Weights of a small masked spectrogram model.
Model: 16.7M parameters, log mel input, encoder patch size [8, 8], encoder layers 6, decoder layers 4.
Training: soap at rate 0.0027, batches of 128.
Data: trained on babble in 24 made-up languages, each with its own sounds, syllables and stress or tones, from a formant synthesiser, 39062 training examples.
Rows from expert 0 of block 3 of the encoder, named by matrix and row number. Rows with one number belong to one neuron. Each number is 128 + 32 x the weight over its row's rms, rounded and kept within 0 to 255. All counts start at 0. Numbers have three digits each. After the name is the row's rms in percent of the matrix's.
# up: expert up (encoder.blocks.3.mlp.up, 32x384x192), inputs 96-191
# down: expert down (encoder.blocks.3.mlp.down, 32x192x384, transposed), outputs 96-191
up.168 101:115151152131085105111136141139104036127182190150140142135139129095137129151130087113089127121152070102058186105077138115143123135104130114136107133107189103138121150144092180108167104116130127135174090124129121121171122128068124131240136100103125153158104131150142137163141159150134102176
up.169 107:082111098127127146091150118181129127180152093103085125082171096133123087146071149136126061103166096122103173046093125100134134128143118099109103097148169136126107136112080091060132129117122097114093108165142145226123106069158059167080145176106116103126155147084124121091130096140096148172
up.170 071:154056092190183074094140116095101132125109174090076098129139161084145183084116096114150085128172113122145157135126107143097175150095163105086163144112158148098138139142203196157164092145115099082182183107111154171132179154108143162113098097168105137098154132140209148112059127137128119082
up.171 096:126118054167095142169151117194129218154163119160109120100136138097161106061114089145057136093122169096129112089154089142145105121182106103128144147107080120178127137050156148117118126137096159147112169133101148153094114141145127131138090145155111109158164125059062157085175177129152108061
up.172 122:142085055157142135082126163205100113157151114067139158129182119112205117076119155104119072157123081095138156158084148120171137132105146170149178114167132123118152092156136155091134111141151144130137125111165107145125098124153115128131100106138164131187139102135161168142161136142099115127
up.173 098:162130151152121161112134082150130191182096112127133126173104139084180150104128124107117135137135114121117156152110139110166120138153130218155125099086131073147112119149160128106099107147116120133154139169125160208109120121174128150178049127131126120204110131112125120107162144141085203114
up.174 078:179124089138107060116078127110143076150111079157092150155080150099123156141207124119103150165151146161150130166096047114166132125115183143046110124126112144156105120168146085175146151109139162091129156110135120142110103122120125122099176151118073132099075098083148157049079122113125184145
up.175 080:080200140099103095167135110116131140127123130122156058133153099073137084155115105157178159158101085072066062109132119135191128156140102117117101111124085079160154100148159135080126152129084164085125123128136141153154161112132145186188143078142096072177058097131091138188151186130114193067
up.176 107:129159083105119140109147122143142132153132125179117164095119107112151101147070102143215138172154061121114110107141116143073124110083142146166190104121097103130092136125200061165168155151111134163102112173073118143153173177072128136175158136142100092137135104093147107146105134116146147149
up.177 072:202191164191085095180168074061117139086210128117133143150104132139065153107096084110199146097172131176111098078126138140086095117118168040089097165117086188184114160166108159132140135124095162069110110125161140115156108169120151075113106121107151087120122176139121098132143173172098073103
up.178 120:156134155177092128081116136081109173142079132097143075155107098159139144081137118097148063120129148117170158141176155103142119070116140137069142106131103174095177143128145091161090168136124108137141124172203116213146120164086130103164151107139073077140108104131126126136126163158144134067
up.179 060:179114045086155151100168120144142102087161156127177105103108138135150121140172182150143126145135141100139066153157134111088104119073146137143108172118151160118072095131186181089105053111096126139134140168122125126064202134122142042166120043145131098152147124138122140134103149074103066124
up.180 072:130081134107153083153047094101152108111117130139065184115158143097117159159153094096104112165148090142102184108088143108156101079109154124137122151100087105177127112029036048101139114140099113156130115108183125121118091146121115141102151125136116133093098128182113133096132132166137117123
up.181 090:059140128117154092110080145081096123170159105108121181122125106073122060194092056129142149091155131098060130129146115128207153134133146185107088140171111106106120102112088158082156130139150122123119165131147146102120166144187135078068114092097112129151070172112175138119092155118122126152
down.168 100:147144120197106156129127094138112112170100145160134115095075115119151161153134116105128220172156162132130102123150100074119156090158103128117127166109126146231139155112122110126124159151151117109145182176153138135092089098218148144077124142107141082166159072121121144106085136162137087139
down.169 112:168159113092051136114162069090135085131096097112183102173107221098145128155080113088155086133126096162117102092190101114190102138143137126112133157125136125120110137094157146084114118152114197138129122158103074177113130098119141128094137130056081120115110098103075120093112165093113145113
down.170 076:103106093115166130146117204170148126077101074136059118106133087108052069154123179108116160092104128113137090204143073126077148097207142147136090124171181118049110109129171096084089116135098139129147117133147082102159146159117093123140116120168099105115099104114137166133102134098205095165
down.171 094:138125161113180135122123107136148094062091118139178112158123128097094101158094145099136177144117118140144130155142130140120124102185128124124172121255107187112066126147092129162149153133136125132076115103126135089154135144126057151169157079106086168085138125151085143130148050096086123141
down.172 136:149135136139096125114122117153135134108120154172117135099122089142113112126167121035110066182114190103120094154111140126071092108123094054169109124185106117092104142125163066117184084158125149104162136112135124076107192120070113139106104163179162134113140138106129165136106095117193122166
down.173 095:135139146149073133065127123090073067174068130182120118088136125138137051144174225163063122171116125120118157153164181115124147120086093113102152093148093130174061117079111153200132155121193163131121139103130108119099099109107019130090151097154112140103145169119105140116114108120128112155
down.174 078:111154150135155168129164144155167109167089122118200118181149138121121039082094093155186122133116102149090106153168144098088100194111091054169102112165139107133130107103112094153084135143118131093164101150061093127143119092111143100105106143120154121127148120128135174136151100075085125089
down.175 085:156123120119149117115134057112075111125109111153094116089090107168172085114154182105090085159150104113104113156182122154113179126088099114134178122061071131113091149159139106168113118179165102165179164103077167164086088131119120056074073063157183125126150165146118193136155123124133093151
down.176 100:149070111142120079118114150121121061114125115077098090100106119087111145171076139149094119144134107070106135065195097062136038126184146161096135189119085126137096135178133128136136115092134101149134119060160163095148136102117114118107103115079140133154113121114173185069140129122142140135
down.177 076:163182142180164101162130092090161167160151169128102095126085146159139111105162100074169111138129159132162132124195158114091143157116149110083156135166101134148155102163161095138151082080171135115178152114132162118113166116160094064187119108126081156151108106074169074104145186130104100140
down.178 120:169117127050164120130105171104106111141125204121182107110150116125179068197183150108092147093131167137117177164129131140088146076121108113179083098163119087169132100102120097103154125183110166137147130132153167050123072143116087124146054153101071102136114111195092136102142155089117125171
down.179 058:105141110153115111090126123142125129146077085110131124128122162138164120139091160124133118119105129129153104132102146095140162161104107192088152164165135145155151140119119132131119139037177048154119165056151116149179163185137108110145155144153175132107166207131128206115152198169089091122
down.180 080:095115122116136149067167101149159091136089196125093157123158175112118107112108095145146091130149092110136142138061100126082126183145075140182152151104122081123068175120160130161161151133116139128192143116126125104120130049114179134180128114143166149143145142170132147127136141074084139088
down.181 088:130160119072156139125195095089121138188162118128096142191171171121141173187083112144125141127103233196134175144151126167100106176115061115108147134106084181109125076057122068123128179137184112200139086128152147067155101179094147137106119047075109152124157140147138131114146102159170165123